config = dict(
    text_encoder_norm='layernorm',
    text_encoder_norm_position='sandwich',
    text_encoder_qk_norm=False,
    residual_init='none',
    beta2=0.999,
)
Rows from block 7 of the image encoder of a small contrastive image-text model, named by matrix and row number. Rows with one number belong to one neuron. Each number is 50 + 15 x the weight over its row's rms, rounded and kept within 0 to 99. All counts start at 0.
Before each neuron's rows are labels from the 100 images, of 14848, where the neuron reaches its highest value: "top examples" is what is common among them; "peak on" is the class under the peak. Only what is clearly more common there than usual is listed. The data: rendered dice on a table.
# fc1: MLP up (encoder.blocks.7.mlp.fc1.weight, 384x192), inputs 96-143
# fc2: MLP down (encoder.blocks.7.mlp.fc2.weight, 192x384, transposed), outputs 96-143

top examples: dice: three; five on top; four on top; pink die
peak on: die with four on top
fc1.254:48 44 44 43 50 61 60 42 65 56 60 43 34 45 40 22 70 32 45 48 34 19 61 35 53 69 43 91 55 78 70 66 42 48 31 51 55 41 60 15 26 50 59 34 37 59 50 33
fc2.254:28 66 37 42 53 56 42 41 49 28 50 57 68 50 42 69 49 51 64 40 41 96 50 62 58 37 62 37 41 37 44 16 50 31 42 62 42 52 45 91 46 58 48 64 48 32 56 54

top examples: dice: two; orange die; purple die; total: 6
peak on: die with three on top
fc1.207:52 29 61 55 44 62 65 57 68 28 16 33 53 43 53 54 47 42 49 43 67 55 43 30 35 44 40 66 57 64 48 54 78 45 50 42 43 69 61 62 67 53 46 61 52 78 51 61
fc2.207:52 32 42 41 46 39 60 47 71 39 46 36 55 61 35 58 79 54 14 72 42 39 42 16 41 64 49 74 47 56 33 37 31 40 63 43 48 60 49 40 55 55 51 60 39 54 53 48

top examples: two on top; white die; grey die; teal die
peak on: die with two on top
fc1.289:59 61 46 52 51 69 43 34 94 47 52 51 61 56 62 71 32 49 66 55 43 70 20 34 49 80 32 68 76 23 41 65 49 55 66 54 79 64 66 54 40 36 68 35 56 32 37 59
fc2.289:62 44 55 36 65 49 52 57 36 53 55 49 58 74 81 24 51 57 52 58 25 29 27 67 53 50 78 60 51 35 40 39 70 53 46 49 63 59 43 65 63 33 47 51 58 57 38 39

top examples: six on top; five on top; dice: three; teal die
peak on: die with six on top
fc1.223:28 45 46 48 59 48 66 16 73 57 48 61 58 75 48 37 59 65 56 27 71 57 75 56 49 56 24 54 88 28 63 45 37 33 34 55 48 70 55 71 68 74 70 36 52 52 47 55
fc2.223:71 66 40 48 46 72 58 56 60 61 41 50 56 69 57 66 54 61 26 61 59 64 39 44 24 40 38 50 31 57 56 46 73 27 38 45 43 41 32 58 49 34 29 60 62 54 24 03

top examples: one on top; dice: three; grey die; white die
peak on: die with two on top
fc1.192:36 50 52 55 54 25 44 51 61 29 59 71 53 74 24 37 35 73 42 49 62 59 59 71 50 33 76 49 60 47 41 55 62 52 56 40 54 60 84 31 42 86 70 43 49 45 30 26
fc2.192:49 37 40 49 39 50 68 52 38 79 57 76 42 44 69 55 75 76 55 50 62 54 47 43 54 73 32 58 46 49 39 66 63 43 38 37 52 27 50 45 64 77 41 31 86 62 59 25

top examples: five on top; six on top; yellow die; total: 11
peak on: die with six on top
fc1.89:49 54 55 55 49 41 66 40 44 55 46 73 69 52 48 08 54 71 49 39 43 40 49 67 41 50 30 62 76 40 56 53 41 28 72 62 42 71 57 42 30 60 62 38 38 27 44 34
fc2.89:54 35 61 24 46 41 70 51 58 53 19 52 44 52 42 54 56 53 64 34 49 56 53 58 56 35 37 35 22 36 48 42 60 43 59 60 29 41 70 30 51 21 45 56 36 46 64 51

top examples: five on top; total: 5; pink die
peak on: die with five on top
fc1.115:45 60 60 54 49 75 32 40 46 48 50 61 33 27 60 48 49 71 76 38 48 62 57 28 35 38 55 58 61 52 54 44 34 40 45 35 70 30 49 32 38 60 56 60 22 44 27 58
fc2.115:37 71 38 37 65 36 63 43 71 61 44 48 32 59 37 46 45 28 39 51 62 79 31 54 42 60 72 51 22 52 31 24 51 59 69 48 63 55 33 66 38 55 69 60 54 29 37 62

top examples: four on top; dice: three; two on top; brown die
peak on: die with four on top
fc1.61:68 54 51 36 27 57 41 74 51 65 28 40 14 62 56 82 22 75 40 60 53 54 66 50 54 53 38 50 55 34 53 52 47 52 65 31 44 80 58 56 72 29 56 70 42 71 25 56
fc2.61:52 47 70 50 32 64 64 52 53 46 44 33 82 74 45 53 55 40 77 34 33 42 55 64 45 52 52 69 32 60 52 38 48 44 29 36 39 32 56 40 66 48 61 31 51 41 42 66

top examples: five on top; dice: two; purple die; total: 10
peak on: die with five on top
fc1.293:31 59 58 59 48 60 51 44 51 11 34 39 65 38 54 29 49 56 44 63 43 49 48 43 39 39 52 73 61 64 42 48 64 49 51 47 94 64 67 66 62 60 63 46 41 54 54 47
fc2.293:56 27 50 34 56 58 47 39 39 58 34 66 43 45 21 55 67 34 41 63 54 44 35 50 48 47 50 67 44 58 61 25 52 38 42 45 45 58 57 57 69 62 48 29 43 37 36 43

top examples: dice: three; red die; five on top; six on top
peak on: die with two on top; die with five on top
fc1.216:52 32 67 35 40 64 58 38 72 48 35 73 44 41 39 15 63 50 65 42 66 25 31 27 23 41 47 54 63 75 54 44 44 62 63 19 71 48 40 59 36 57 60 33 50 42 34 27
fc2.216:14 39 33 45 76 53 30 21 49 32 54 78 59 47 34 40 39 67 17 67 43 51 62 25 58 44 19 17 54 46 61 33 34 50 62 59 43 70 59 44 58 71 56 64 38 71 39 67

top examples: five on top; dice: two; four on top; total: 9
peak on: die with five on top
fc1.47:60 65 51 48 74 55 56 61 59 54 27 57 50 61 58 35 17 58 52 40 59 42 44 19 39 31 49 81 78 61 86 69 71 53 40 68 51 33 61 58 42 55 81 48 61 54 40 29
fc2.47:82 59 59 62 29 39 44 32 48 50 41 47 41 46 47 62 77 44 54 51 58 36 56 50 30 55 74 47 46 55 07 51 34 54 69 37 46 70 42 50 43 76 22 54 47 43 65 73

top examples: five on top; one on top; dice: three; red die
peak on: die with five on top
fc1.308:35 56 27 66 65 61 69 41 60 57 43 85 51 45 55 51 24 70 70 61 55 50 61 35 56 33 39 71 60 65 52 24 70 43 33 55 56 84 66 52 38 84 55 42 27 70 17 40
fc2.308:70 54 39 55 46 48 47 64 62 74 51 47 27 37 67 76 60 16 28 18 70 74 58 47 57 43 63 70 34 33 40 69 67 62 69 56 43 38 57 24 49 53 49 34 45 66 60 38

top examples: six on top; dice: three; one on top; grey die
peak on: die with six on top
fc1.34:21 48 59 50 55 40 32 42 74 56 54 64 35 71 21 51 43 44 57 13 65 41 63 49 62 63 34 40 90 33 53 57 46 42 52 75 44 67 70 60 53 83 89 33 34 47 41 47
fc2.34:81 42 47 62 61 73 52 70 28 66 35 59 79 35 63 29 58 40 56 74 33 45 54 31 28 16 63 83 37 65 32 44 41 48 53 24 63 27 45 52 47 47 46 59 45 35 52 39

top examples: black die; four on top; dice: three; total: 10
peak on: die with four on top
fc1.105:49 48 57 60 40 85 13 50 48 38 52 37 54 30 34 33 64 33 59 37 60 26 45 31 42 53 71 70 63 40 34 57 30 72 46 59 62 36 64 51 29 53 58 43 85 64 49 43
fc2.105:50 52 47 64 58 50 53 63 62 66 62 45 57 58 52 63 46 66 56 53 48 52 66 64 41 48 55 73 24 34 64 66 50 50 50 44 35 26 29 52 54 40 40 60 77 30 58 76

top examples: three on top; five on top; dice: three; red die
peak on: die with three on top
fc1.9:44 07 61 71 47 76 25 43 38 56 18 77 64 53 55 29 19 51 49 63 65 49 47 57 58 53 70 55 38 56 62 57 73 36 87 30 40 35 61 56 53 45 37 31 44 62 41 68
fc2.9:34 65 80 57 48 62 33 54 67 60 23 64 50 55 42 34 35 66 33 70 59 38 84 64 46 65 46 60 42 44 56 43 28 39 36 38 19 65 65 35 34 53 41 68 44 36 48 68

top examples: one on top; white die; blue die; total: 1
peak on: die with one on top
fc1.379:59 51 57 49 23 61 24 41 57 54 43 42 65 54 62 47 27 22 61 00 56 39 68 48 25 33 34 56 39 47 71 95 53 31 61 49 54 52 75 59 33 56 51 46 62 48 23 56
fc2.379:47 49 50 47 40 53 69 35 38 61 67 17 41 21 43 73 69 55 54 80 67 15 48 53 51 70 32 46 23 43 19 58 33 39 39 45 52 56 47 14 40 25 52 30 50 32 45 48

top examples: two on top; dice: three; blue die; white die
peak on: die with two on top
fc1.8:81 35 59 65 58 60 46 46 31 30 47 50 47 40 74 71 33 51 48 26 48 63 49 33 56 49 57 35 44 42 47 31 68 46 46 48 40 52 53 23 42 53 50 67 44 45 53 34
fc2.8:24 77 39 57 53 39 70 36 53 75 39 81 57 62 47 61 63 28 73 66 52 60 40 67 48 24 63 36 47 42 46 41 53 25 57 60 67 57 25 14 61 72 56 26 33 64 70 33

top examples: two on top; yellow die
peak on: die with two on top
fc1.18:56 47 45 52 42 68 48 52 39 49 49 33 43 56 64 46 51 29 23 62 49 47 36 56 42 38 12 32 61 74 43 57 47 52 48 49 72 71 51 81 66 39 75 50 61 11 51 53
fc2.18:43 51 54 60 18 27 65 57 45 51 47 60 61 48 56 04 55 56 43 41 40 31 28 59 48 39 49 33 51 64 60 27 39 60 64 34 46 45 80 62 41 55 50 37 41 58 64 50

top examples: black die; dice: three; six on top; five on top
peak on: die with four on top
fc1.235:39 23 57 46 42 71 34 34 48 65 20 65 80 52 41 44 47 46 43 63 68 37 30 44 52 57 51 53 58 61 34 38 76 62 52 26 56 48 39 61 70 66 49 41 57 32 58 40
fc2.235:60 67 33 51 48 37 57 61 59 51 65 41 56 49 59 33 50 60 42 45 19 70 92 51 18 43 55 53 37 55 55 38 25 47 43 70 52 63 55 31 40 61 55 49 32 44 42 44

top examples: red die; yellow die
peak on: die with one on top
fc1.173:35 56 45 44 56 28 54 75 65 56 48 59 56 76 63 60 47 86 46 41 39 49 60 76 46 62 39 69 54 68 66 29 63 48 55 40 27 39 56 63 50 22 47 44 50 58 54 54
fc2.173:33 65 43 34 71 47 62 36 46 56 53 54 37 75 45 72 57 42 35 49 51 67 61 39 65 46 48 46 59 69 44 49 55 61 70 28 39 58 52 64 46 56 46 33 65 22 33 53

top examples: three on top; dice: two; red die; total: 7
peak on: die with three on top
fc1.130:69 22 57 30 58 68 60 47 46 46 21 63 60 60 31 62 23 60 52 39 62 38 46 41 60 34 52 35 52 38 73 33 47 45 52 27 56 79 58 70 39 58 55 39 65 61 67 69
fc2.130:57 33 78 53 36 66 35 48 45 63 65 60 27 45 50 66 64 69 28 79 48 56 57 67 40 44 33 59 49 47 72 49 48 43 69 68 65 82 46 54 54 60 59 61 55 48 36 35

top examples: dice: two; five on top; three on top; total: 8
peak on: die with three on top
fc1.150:46 32 71 69 40 76 52 32 52 68 36 61 66 55 46 49 53 67 61 46 42 38 38 44 28 15 51 58 53 61 61 65 54 26 66 39 64 71 41 58 60 60 56 28 42 26 32 54
fc2.150:53 47 85 21 70 54 44 67 44 54 62 52 43 43 40 48 35 52 38 54 51 47 39 35 73 65 51 57 55 34 32 19 49 53 46 51 38 55 75 42 69 62 57 69 61 51 37 76

top examples: grey die; yellow die; total: 3
peak on: die with two on top; die with three on top
fc1.165:69 24 52 49 61 51 52 59 53 67 40 59 46 63 68 73 59 41 37 60 40 77 44 21 61 46 73 68 58 30 33 44 41 49 55 37 55 80 66 56 32 29 85 66 36 49 71 48
fc2.165:60 35 42 26 86 29 60 48 34 55 27 10 42 46 56 65 23 59 82 54 43 24 42 22 46 30 40 66 50 45 58 41 43 43 09 60 32 40 55 42 46 66 32 61 67 19 44 43

top examples: four on top; three on top; dice: two; red die
peak on: die with four on top
fc1.381:57 22 42 44 45 68 82 48 68 71 21 62 61 38 52 34 66 62 53 58 71 55 27 10 40 47 55 74 39 56 70 35 82 52 81 37 41 65 27 63 47 49 32 33 63 66 37 62
fc2.381:63 16 57 39 60 51 54 37 60 69 22 46 65 84 32 42 49 56 26 68 54 54 31 54 29 68 63 42 56 45 45 06 34 72 45 69 20 65 80 34 63 60 44 69 64 70 72 56

top examples: three on top; dice: two; blue die; purple die
peak on: die with three on top
fc1.240:56 24 63 47 46 65 44 48 55 46 29 43 56 44 54 39 36 58 52 62 34 62 37 26 33 48 48 65 66 39 57 57 52 57 65 29 45 86 41 66 60 65 48 36 30 62 56 66
fc2.240:36 36 70 54 59 38 59 57 51 48 29 46 42 69 56 46 28 49 36 77 59 57 41 23 42 64 53 57 54 59 57 00 29 64 51 38 69 73 53 61 63 72 37 87 21 73 56 37

top examples: four on top; blue die; black die
peak on: die with four on top
fc1.318:58 72 32 29 53 70 52 03 32 36 55 30 56 43 47 42 39 64 57 71 62 60 40 40 51 58 36 47 32 21 35 38 54 63 48 64 60 65 71 40 80 26 51 57 42 41 54 62
fc2.318:50 63 65 69 57 37 52 42 80 51 43 62 47 72 46 44 73 27 73 59 51 79 36 89 57 53 68 48 55 49 61 36 76 45 10 34 46 47 53 75 57 44 53 77 44 54 46 36

top examples: black die; dice: three; six on top; four on top
peak on: die with four on top
fc1.159:29 15 64 51 50 69 47 38 45 52 09 57 68 66 33 36 45 42 61 62 67 38 08 49 69 66 37 50 44 49 56 51 72 68 69 33 52 48 55 75 68 72 38 32 47 43 46 38
fc2.159:44 93 33 52 48 27 42 57 56 38 76 44 32 26 65 43 53 38 57 42 14 65 87 50 46 54 47 47 38 45 58 49 26 48 38 63 43 53 45 37 20 52 71 58 43 49 45 31

top examples: six on top; dice: one; total: 6
peak on: die with six on top
fc1.65:65 31 43 51 56 45 62 42 46 69 51 54 60 38 52 21 61 53 44 45 43 32 66 74 38 52 51 75 53 59 51 56 44 38 50 22 51 84 45 43 46 48 39 59 26 64 30 48
fc2.65:65 77 52 70 40 52 74 49 58 75 76 55 08 61 57 40 44 50 33 52 52 47 56 56 38 43 56 64 40 40 37 55 57 85 61 64 55 24 40 32 40 41 35 39 40 43 66 72

top examples: one on top; red die; black die
peak on: die with one on top
fc1.19:61 51 26 21 52 59 50 33 41 19 46 40 40 35 61 60 36 60 59 84 67 48 62 59 46 56 43 64 43 72 51 55 33 51 36 26 33 32 43 36 50 52 47 54 54 44 65 60
fc2.19:35 48 61 38 64 37 53 34 40 55 61 44 50 47 36 56 49 12 54 63 53 41 59 27 50 42 47 36 54 48 56 41 45 52 72 63 47 40 77 32 67 25 40 49 56 44 49 30

top examples: dice: two; six on top; three on top; total: 9
peak on: die with three on top
fc1.328:51 32 74 41 70 55 20 42 41 53 58 60 55 32 41 41 57 50 59 64 54 60 33 51 36 40 81 46 71 38 49 42 38 50 79 41 74 40 30 50 42 55 30 25 61 64 39 68
fc2.328:74 45 58 71 48 48 61 56 33 49 55 47 49 66 35 35 33 47 55 52 61 56 53 53 63 30 46 55 57 60 43 58 51 20 54 49 63 46 88 56 70 65 72 45 18 44 67 35

top examples: dice: three; five on top; two on top; four on top
peak on: die with two on top; die with four on top
fc1.319:58 39 48 42 55 57 56 44 61 58 47 27 36 53 51 21 75 39 42 58 30 15 63 37 41 58 45 86 55 70 58 69 61 55 48 50 55 35 56 25 58 60 56 39 31 51 53 44
fc2.319:24 68 43 51 44 57 47 34 41 27 54 69 69 52 26 69 46 54 62 40 51 72 40 48 56 25 51 38 54 42 38 33 36 54 53 42 54 37 52 78 48 59 66 73 45 34 62 48

top examples: two on top; dice: two; red die; total: 2
peak on: die with two on top
fc1.237:61 56 59 50 49 75 53 37 47 58 40 63 32 45 44 55 40 46 47 38 46 58 49 39 30 30 22 61 51 39 60 27 38 22 37 47 30 73 55 53 31 52 58 51 47 57 39 45
fc2.237:49 37 58 33 58 39 46 64 49 62 63 38 79 74 77 41 31 47 55 70 52 47 45 65 67 50 51 63 46 53 29 45 59 69 56 39 54 33 55 55 56 64 23 34 30 56 57 31

top examples: two on top; blue die; purple die; total: 8
peak on: die with two on top
fc1.36:54 52 48 49 48 69 26 56 61 45 53 47 80 42 46 38 58 36 45 49 28 76 26 59 54 51 70 63 39 24 70 27 45 56 47 42 45 57 77 33 32 39 71 54 56 70 36 40
fc2.36:32 30 36 66 23 73 59 31 46 49 31 35 46 12 32 57 63 47 50 49 58 43 61 47 48 37 55 69 51 44 23 52 63 67 52 64 43 54 45 88 51 37 36 69 28 56 54 50

top examples: dice: three; black die; four on top; five on top
peak on: die with four on top
fc1.91:37 13 49 39 51 82 42 45 52 51 23 61 61 58 36 34 57 32 48 59 80 15 24 44 50 63 46 54 43 53 57 41 69 68 57 41 39 56 56 84 75 61 41 21 56 38 56 42
fc2.91:49 92 53 53 45 43 35 51 61 39 85 39 40 40 52 47 61 38 69 58 22 63 74 61 23 54 52 47 43 47 49 36 25 43 29 74 29 64 46 29 35 58 74 60 51 51 48 48

top examples: six on top; dice: two; yellow die; total: 9
peak on: die with six on top
fc1.204:42 25 58 35 70 58 18 40 73 65 34 63 47 32 52 58 41 44 60 39 37 59 57 51 17 38 67 48 48 35 79 35 35 42 54 31 44 67 26 54 41 38 33 34 51 44 32 74
fc2.204:55 37 58 42 32 40 59 38 42 60 58 52 69 71 42 76 49 64 55 53 43 50 42 34 43 31 44 66 52 59 66 21 54 57 39 44 59 64 72 77 72 70 60 73 33 30 46 32

top examples: white die; five on top; dice: three
peak on: die with five on top; die with three on top
fc1.178:60 67 75 61 50 37 59 41 56 68 40 61 48 39 62 69 49 56 41 39 58 36 51 43 39 46 36 34 55 35 46 45 77 49 63 59 58 61 48 21 37 73 52 60 49 58 48 70
fc2.178:57 51 53 65 54 29 41 60 49 81 49 49 84 66 83 58 40 65 50 35 68 18 65 60 74 43 49 57 43 44 27 43 58 10 37 69 79 47 22 25 16 61 36 52 42 50 78 47

top examples: one on top; black die
peak on: die with one on top
fc1.181:58 36 26 53 46 34 37 47 19 45 48 42 59 45 38 33 52 52 55 25 64 60 81 44 25 47 42 65 33 48 81 49 36 15 48 48 50 27 40 36 56 47 47 50 57 53 35 38
fc2.181:49 42 60 75 31 49 43 44 62 41 58 51 30 47 55 38 78 32 63 20 51 67 46 66 82 43 43 75 60 60 59 55 48 58 60 66 33 48 50 56 29 58 37 63 68 58 51 55

top examples: five on top; dice: three; one on top; purple die
peak on: die with five on top
fc1.174:29 40 60 46 33 39 62 51 71 35 30 50 51 36 35 47 32 55 59 52 56 51 56 30 50 40 45 39 73 51 64 47 55 48 77 63 89 66 65 59 62 91 60 58 67 39 76 29
fc2.174:59 36 50 37 45 52 47 45 22 65 48 59 35 33 48 56 41 45 50 43 53 41 41 58 22 33 53 37 31 71 69 30 50 49 43 37 55 37 29 34 42 20 24 39 36 30 37 67

top examples: five on top; dice: two; orange die; black die
peak on: die with five on top
fc1.167:38 37 41 52 36 41 67 62 66 46 23 53 49 44 42 13 55 32 45 53 43 45 56 51 66 45 32 52 45 40 66 61 52 57 68 77 68 46 47 39 59 47 56 40 73 50 41 55
fc2.167:56 41 32 38 74 28 53 48 30 32 61 30 44 49 63 46 68 40 53 79 50 58 30 76 44 55 48 46 47 35 18 60 81 25 54 65 24 49 33 40 40 34 60 55 66 64 63 78

top examples: three on top; orange die; purple die; total: 7
peak on: die with three on top
fc1.288:55 16 55 66 64 42 80 53 50 67 29 51 31 34 54 51 34 33 50 77 36 32 50 46 43 53 73 40 48 35 53 57 25 31 35 42 71 84 40 36 47 58 74 36 56 45 65 58
fc2.288:75 59 33 34 48 65 17 66 56 64 64 23 52 43 44 62 42 43 56 58 51 40 55 54 42 56 37 39 44 60 62 64 58 48 75 59 31 37 68 30 45 39 79 77 48 50 57 56

top examples: grey die
peak on: die with four on top; die with five on top
fc1.348:39 35 53 55 30 77 33 46 44 63 60 39 39 58 56 47 17 25 38 66 29 58 49 50 60 62 60 73 55 32 38 45 76 40 47 97 71 38 50 52 27 67 62 80 58 54 29 44
fc2.348:39 54 55 41 44 62 41 49 29 29 35 42 78 44 48 52 23 63 45 54 43 29 41 50 58 62 42 42 31 45 56 51 55 37 44 58 19 35 43 26 49 45 60 36 46 33 66 60

top examples: orange die; two on top; dice: three; purple die
peak on: die with two on top
fc1.337:32 64 69 28 74 53 51 52 53 41 35 39 31 41 52 45 71 30 22 35 45 70 32 63 64 64 55 53 28 56 49 36 50 42 51 60 46 53 96 73 53 66 51 71 46 62 40 57
fc2.337:71 53 28 76 23 44 65 46 37 47 32 46 42 60 61 52 44 52 65 47 58 74 70 73 43 71 35 39 43 75 54 48 42 26 30 35 30 58 38 53 49 48 75 51 61 49 67 53

top examples: three on top; dice: two; red die; pink die
peak on: die with three on top
fc1.177:29 37 69 57 52 61 59 41 48 58 39 64 50 44 30 37 53 58 37 47 45 36 35 29 31 25 60 57 70 50 48 61 43 27 79 29 47 76 56 61 52 80 52 43 47 49 34 38
fc2.177:46 54 56 51 72 54 43 63 70 69 44 38 67 63 42 40 53 40 34 64 47 26 43 48 64 63 62 47 55 46 28 18 45 55 57 54 54 56 38 59 88 91 39 51 43 59 30 59

top examples: dice: three; five on top; black die; six on top
peak on: die with four on top
fc1.85:34 22 49 35 56 78 40 47 45 61 20 73 81 56 43 36 55 49 52 61 82 42 36 42 59 54 56 59 50 57 57 41 56 63 68 36 59 43 54 73 63 66 42 24 48 64 59 48
fc2.85:60 75 57 56 60 31 53 41 52 41 73 38 42 25 51 30 64 46 55 44 15 67 92 56 32 58 50 51 40 42 53 35 23 58 31 62 37 69 50 31 43 52 63 53 54 45 38 54

top examples: red die; yellow die
peak on: die with three on top
fc1.55:47 47 51 57 35 59 56 55 41 34 70 38 25 55 33 46 12 58 36 52 65 43 46 72 45 68 35 60 57 79 40 42 51 46 33 30 43 43 58 46 35 52 34 52 41 36 20 83
fc2.55:56 66 40 49 60 53 44 73 53 72 47 55 64 39 65 49 29 38 46 76 68 67 48 43 41 62 62 53 30 35 45 54 29 15 54 43 49 42 80 20 57 32 75 55 37 37 59 67

top examples: four on top; orange die; dice: three; purple die
peak on: die with four on top
fc1.347:62 44 50 62 66 66 50 63 23 60 31 84 17 18 48 44 42 39 49 50 35 35 55 36 50 59 54 59 39 63 70 68 48 14 63 46 52 82 55 58 29 40 79 32 58 56 36 65
fc2.347:61 71 35 51 43 33 38 33 35 53 25 22 54 52 62 29 78 44 26 62 60 64 55 67 42 72 38 25 33 34 13 32 41 53 50 66 53 55 78 24 39 53 50 36 34 28 38 55

top examples: three on top; one on top; blue die
peak on: die with three on top
fc1.369:43 45 48 57 45 83 34 61 41 29 37 46 62 25 52 30 67 43 59 67 43 52 77 53 42 35 71 76 38 63 28 53 55 44 60 45 54 73 42 75 37 63 53 56 40 43 14 66
fc2.369:48 64 63 48 31 17 59 46 64 64 62 63 32 64 22 80 22 49 82 28 64 43 34 24 52 29 43 49 75 49 73 51 27 39 50 76 25 59 80 47 58 40 66 56 46 58 60 37

top examples: orange die; dice: three; red die
peak on: die with two on top
fc1.362:44 55 65 65 48 44 47 74 30 28 20 54 59 53 47 26 38 21 27 70 69 59 40 73 48 37 65 53 64 61 59 45 63 62 45 50 52 74 43 17 36 49 52 31 62 45 62 49
fc2.362:46 56 48 26 65 83 70 38 48 40 49 21 43 59 50 67 38 39 24 45 78 41 28 61 42 50 27 58 45 52 49 46 40 50 50 51 67 44 42 44 42 81 63 55 45 37 55 55

top examples: dice: two; three on top; five on top; brown die
peak on: die with three on top
fc1.219:34 60 60 38 65 68 57 31 65 28 34 59 34 69 44 34 65 26 54 43 52 42 19 61 63 40 48 46 63 71 38 53 60 31 93 44 53 54 49 51 38 19 70 33 71 73 37 46
fc2.219:63 50 24 71 50 60 63 62 51 41 42 50 54 55 79 60 45 44 64 44 56 40 25 48 57 70 45 64 45 63 38 46 57 60 57 33 38 57 58 57 43 28 48 63 53 65 51 44